Weights of a small image classifier: normuon at rate 0.0088, 395000 training examples.
Rows from block 2 of a small image classifier, named by matrix and row number. Rows with one number belong to one neuron. Each number is 128 + 24 x the weight over its row's rms, rounded and kept within 0 to 255. All counts start at 0. Numbers have three digits each.
After each neuron's rows are labels from the 100 images, of 14848, where the neuron reaches its highest value: "top examples" is what is common among them. Only what is clearly more common there than usual is listed. The data: single printed letters, digits and signs in grey, bent and noisy.
# fc1: MLP up (model.blocks.2.mlp.fc1.weight, 1152x384), inputs 192-287
# fc2: MLP down (model.blocks.2.mlp.fc2.weight, 384x1152, transposed), outputs 192-287

fc1.554:120167137120143124102155111142154100132146148127152087146115149102138130062090143143137117140148135098153155104119136147133161121143126154176124101141138101163093161100136134182182153105121104083163156124139154145134128140118064145158113105126157092075142171117127132160127098122097181119
fc2.554:105149108113088132115102107126130143160149089169138163140115118136109144104149101116090115150125135198121151131085166143158142166061127120097144136097123140099121117166159121124101075092121149153140130087098120105112135143117128081128159158134105113136161136116102121148139114111118104121
top examples: capital

fc1.99:099097122068150126134112112145110099148091109173118103150145152081122114157093177119094118159126143115095111132145159098111125122114177132145117131111119095141096147156157158173122141167149093150129180146116139127126136134113112169122139131109134161157107183131172135174136112133129123100
fc2.99:138098132156074150120135149121118138138124085164116166136133143130121093117155081140130124134111159145136126134162148155131137120148107173105087135088090110150117128098098133178148127146125136130104138120127171128112116102108114109158138094141090095089129102136071089130143131124118132155
top examples: dark on light; serif

fc1.723:148131120134111139171138171172140126167141151156161140137134099113113089103124148090128131131142141145165146145133132142122176109119113107121145135123102173110102143165129155168099106093111165151116127105067115164122096148161133134126131089137141121111142156101127117118089152126170133142
fc2.723:156161125161125098112151112116126098111165189123129175114103139105066146113138108124170087145130159103117049162118154152110136119190086145093099082099117129117141113112127101112150121120086162137122132112172126132149106119134100120087126161159135099128130147104161108122156108150114134121
top examples: small letter

fc1.220:146133133123123145122150120086120118085121143124118148134113154115144130126175120128156127134092089120113130118126113109148125149113129139085121158099147090141147151125151161145105127117169137091135156105126149114152167102092196133143135118133124157133106158135099148126093122165121131148
fc2.220:134132136140145092142118107146152137172144125154118138101102137174139130108132128118066116161077127110122163123200134132133091150120145157123110133110139137115125136117156144129088141169138114104132136153167143132105153121142138166169087108097110133130142123139091158153153167136127113149
top examples: dark on light

fc1.641:131109122077106104145110121167138169126114117110118090139104167103119108143138104141076096136110157101097139113140130147142129173120142152117114139125160106108138143104122088101153090121135143175108117154130178126133137125112156155100134098080161150105135088139132104112158104103150154113
fc2.641:108117141079166128147142148127112096127083070077093110114120103149134166126134168091117126115145122130116132136144125127122122134096109113129154106116139116136101124147106161174124120125135115141068085117158124066097148133170150126123070119142133175105120143134090167105145113153127127110
top examples: sans-serif

fc1.322:127145125117139133118128128122158046089118150094097138166142098161122094133108108126141113119171089147148153122107166142108128148113115098116126069106114161140141125136129122082127155108118083113115148117091104114122138100152146142114113084125132082154107143127173096139118119099137140155
fc2.322:173157135134114141146164128131159139127153107138096121086138126130113124132135150113121178167130158124163198128091125146135114135175140114170094169115115121138129150134137134152122121140194154123126126114098160148093130172154110118143179145099099094156159115094150143070150103122128105138
top examples: the character *

fc1.562:138150148140096130103109092162139135134147146111092136105123101105150115119089137117122192148165174118088122103115106091141184166122144134182130162130146135171129075127131104178127128104144164131109110116184142118151147132134130143155128098092118129138142114116138169117175148116110124119
fc2.562:148128135154118112181143128146119123159113127087109135157143194142124063131150099124123061128143120122169171109160111118141068148142086093108121148145111136155119145122106111090132131148129177110102103134123182148152087113170163122172137072126091142094127089108098165099119097141144119090
top examples: serif

fc1.137:133123133175130096133157135109100168143113139135140136103139145103096131123127105121138138142117149143153148106142159156113092157139142125100128161132200134123102109126144097142129119163182132088158142144094145107178162136162151086121101113141097151132103138130125145132143148115135147111
fc2.137:090106147091073087155072159145096100134126142132162139102129142108120145117178136147106160113119119122083108131077112102108097123134157146121135103114116114129122114122105150105120136142130127130133106125119131151091113115114138114100139122121121125141163105102120084174144123158148134152
top examples: capital; serif

fc1.402:108140112118130089115141137123133147116109139104150082152134155099119150129138147084180122107122145126185163106156121124116138160135138127096120111159141136101148138152134136134144172107116114162113172126137145151151178128110134115130101146114110086089146131132118158142168123134119125122
fc2.402:120146127116112097137122127175137166119145072155142132116118111131153146127121123138113126169129141104149152115147157149094084108118165135138142147108120156168115130137137127146117155123128152160134096130090145126128116114150147152131123107153152139091120125118106130128130168103092151106
top examples: serif

fc1.235:167131128145089123108165133123117058162112123140134098097154170145117161120092094144058108121145151114120147095167148172176116112127150132127170082105188102136135124110110148114135114142104122161120127115095113112180143091158133135135101170128103146129142151118107131140149133125122149167
fc2.235:118143113140155103124159094139136109116147128139118113137121151131098109146112107122138104135099081157169134148146137160105080099130134103126078120160129177110121131156129137184115138122130142140135152147109101166148132089143104164080108101107136106155069091151119119148131138171113169108
top examples: dark on light

fc1.426:139138139146097147139092138136155112120109156128145173141112138159112123071103099137129137147140128086134162115090108124169112143105119139113130144139162132129093143143143132129154128127092132138132115101127164115108129163118199135156152153104158152144175115160097152089143135142126135160
fc2.426:113158124128118164081124109118103130131113140128114118165114142125153103141151159138148155117128133115115127138097120103143096123122164122108089085152087159157145119090139121138158094133095129126135094120168127124141175128099135128105143146121134106102101153088160136142156092088098142109
top examples: capital

fc1.16:120127119163186142116116150149130143137140122136112138137136117145147157114102144108138128137127102123166144122099095069129098179120122100091135119172122184156170149127155120139186175097139162129154161162112104133120136128134172106125135167125112115159143139120115090074131087163139112135
fc2.16:141152111130127146112170135154141104128136106128150152112123156142109120152124125167100116107162128112119102118096116111141119083129136113143117141138169141110112118160142119138113128150099133062135127105152169147128125127087103173112108104154116133140114172117160131114152103121082165110
top examples: sans-serif; the character l

fc1.138:125121159143122114158131114142093145121132064117095115156106172137142149127115180143140113147103102097149127132139149137096146165139129141135111132116108100150106167104135133089149173114124109142131175168165155139102119093119163123154140161106114071163110126092134073146108149125132157121
fc2.138:119136135130080083134111143112116094105169136147110153112179101107095052143141137153115124145151161130123167122128134108119154113132188075181109142110159165105102149106123122113179119155142144144135123144124088147097151124150128057135127118116161088131117128133162165112150130119170143121
top examples: small letter; serif

fc1.394:118107108147138099117114165139131161136131160148118156126154151147137121108084096120084139149141150130123144116140114149114141137142134141159105132134134122151093144156175143112158105120153128113106130095109154059134099155136099154140115086097153157099136124140148154148158119088151113133
fc2.394:139116128133103152131120126156134143145107126117140131054125134141164127095139146095121111149139139134098096116097120146156090153153131148129145134135111165135103156110152116121144112079082135114156103162135110119151128149131127130165134133119075152149077126126117101107113113151121153141
top examples: small letter; the character j

fc1.167:166110110113102085128130193126120114118166107171144148133149150120117096144127119148159157106154118185173154131127134125125130105143173123126131102139139132122161153102105134072145191136138112086104112143130108071135114099146111126169141153113129141162109128153136175132121158158079106116
fc2.167:098121102138164080142112147163116110121095130167140139096112132087149124085177132108136127158137072121112139122135083111137151082148091155100108146128095167101078165130120155136160146137093172117127121152149142136088143127146136118124152136137105146145073095179086115114122125093137134106
top examples: the character *

fc1.598:082131131140099113102142164157101121166134136119119147096175122106115119122072180126146158125148134112067131114132100125117149132120128127136104159144126104145122148105114156139131176164110158104138137111121132108085139134071143156130121132133096139124104103149115114100077133146127141107
fc2.598:129132169140100101134141102117088171130138134168156153093143135090112077155115103126109122120112143097091117109161148123198109089168099144151145113120132106129154122109156135138135131119149139092134114158130115139124158153119137159059140165140133160102137153126119131146168140168147179139
top examples: bold

fc1.25:106128131125132097156143118049138166125127100137128104100101134107134142093135128132132108138122084131106144126141106114157112128140136124130136107048100127113139134117168099093098143122162125167094120122117156115114106166122105131185140121131128126134125137145160107151142113114150098145
fc2.25:107183112145140109105096120135110097106111152088127128139144122145163148096137132154146140139149111176135175108119149122144186104130126121167139145130154117115143178152130163156113107096136121120099107129128147112114093085159126112147160132132114148160126166132138091109130124109121161157
top examples: serif

fc1.296:151150134100128151142082135133128103131201071124124196122095106087118117105113112130095112159098084117130106150125144145127134135141111112117111133085130148112104108132134143142101148154104145125104127114155090162122126152126100117138115138167121118144098168117140158143124101126092141138
fc2.296:113110115107131127185144132100130139127127107114121153159110112146127135126131113128104114117128101136121164101124142147143152124112148161120149137136153102105123154095124077114157129093150148125133177129102123086125137159125126152148130103159083095074133123135106130100113135113142102111
top examples: capital; the character M

fc1.652:096091132121126147143113123158158169137113176103120143140109131119129102128166141133152118202140136108112131146150116131096168180101111122136102118125150125096136158124086119162144112112059125140154152111161109142111143133100117178097129106145111153113116118135151093099113160133137115131
fc2.652:128122105133119101144151143163161134120157088133102157116140141121120125105122117123151146110146121172095127118155121135143111168134134141129124064138132121152124125111126118130148137142140097093131127149102192130138119133092164147128133130169131152134126131117105138176092106130129113102
top examples: serif

fc1.566:104121125103145109142153124144105133111184154102122081131143149128167162145142141154130129140150167116183128149176162176127143113109131110147105115121124140155108128140140138152155132156143152091111184135147184145134150153136123108158132138166168150121100148142136133140160111128123104156
fc2.566:115113130166178164172136104129115168115139155135098132156125091105113132149141076162100127164120150123097133141098133167096107123118114138080114146119101119097115119118107127162121160123171130127134122150104116108161117104111113086126163139125097107138115137093108165111108104126132208147
top examples: serif

fc1.156:113114143112099147105078122125118102122131122082094144135153099116107118111124140151122131179135156140123135117124140152167135097115143105158162134102106178098062135136094153138154103158140134116161168096151125105095133110207164117137139082126115112157126145148132127108113160137111108151
fc2.156:164088122147110113176125072119111092107118100149153108111135102136116148165099111109092098102126121124120173163143090104162148137134159145109060194086119121154139110102117134131120158121112087131129135170159096073124100099164113118103137129136133175136148093169073167143130149121134135114
top examples: capital; serif

fc1.195:119149113110111068098146139128103097157167094162134116139122129104125105109144141104156125164130156115113138142114143126144119147115153128128123097154142147125102144168153101129087147129098103109125105142135104090121109118134109112146140156112133130129151130119121159164163114122121144098
fc2.195:139137118131147158130166143121156157161142165117147120131073108124105162085141117142083107148146107150086104117144082152098167138139151117090110135111109131108157163129107155108118172131127131138117128123118087137114146104142110153137104092134128135110155134073116095118130131093139135085
top examples: small letter; serif

fc1.520:124139137142142155125138101144159074140176140142080141117107149183119111148144135139096136088140115148145151128143124167117161154152086150114146107142128146132132101088149119150116116144137121115120139188143120142100162120128141118106131123102098108160151167152115123138132127153137111122
fc2.520:101131105125082125142154155097147113123158091124110152127117090155109117109123115131096138120145143096146156146134148110101090166117126112089124129153114153132126125156096170142157121147060113148140157102144169134137121117129139128115110111159106113109148098095100151143095155151081134121
top examples: serif

fc1.58:114134143116079113125165088138125107116144092130138181138120129157109116113118076112155167079089137146133126099164123152136115153142129112149136120123128138134145106154180134140054119077135139103124133139105178118175151107124121114126153101121101162148145146154141117088112157149153145121
fc2.58:151125101133114123120151133161150093133161132119154079142093148095129125130145119143113084127148123210133147149128163140100124114109118160151118140142125122113130151138116129151120110114111124154129073193146118154165150118119117138149112157091148096093107121100100142118154142161150108142
top examples: dark on light

fc1.702:104096129125127127181137137106153107135138141121160116125105111088121103117148149146136102134094126137101156127114122128137153135211148110139168093156118110129152144093140142129128121118155179124198174112161127098148120106131136120110102113103149113130142139100150125151178131116132169100
fc2.702:141154158039141135122133149116151138115141136120119101132101111128122154090170114144108119104100099132188149117119134130134146128136120120127118132107189141175154121135103104148115074118132112082119144120130137120114136131166134140126114136098105134119145151161158103113118136153100139123
top examples: sans-serif

fc1.737:115140092140139121097160132134103128101098077116109150174124126141144126125110131113154113132098121096136111131123119108201113095126141140089140134132109115133123150132142112093107110095143083125108177131123092113144083125163119149140092133070129131116149132110103096110102115160083085161
fc2.737:161103144157166092132131126143180110182139135117123099117122149108093134133118135140125146096098101151166109105096103100115163163157103110163081157098108112132105136126105132104120107156143139150126121115161125093178146120075143106152180186144123136132117091130112133155149120156153159115
top examples: small letter

fc1.398:114140179130092112108142129142069222128114109165132124091090116103155126114118131115109086141152172126104148133117138127132128144137160151126133080104120168147085127108134131112121115131137124121119101157111121100115112124125159148138127131138141096115128116134142136106163169112099096114
fc2.398:144136091130151180088127165169167128130129153132157154119101099120130128142099094126123108128143125120110121122128126154113152168123135125162131127152136167126122119130140143177110113132116160142098145165191133164109133128153070115112101126126138131121133145151120163165111133104129136120
top examples: capital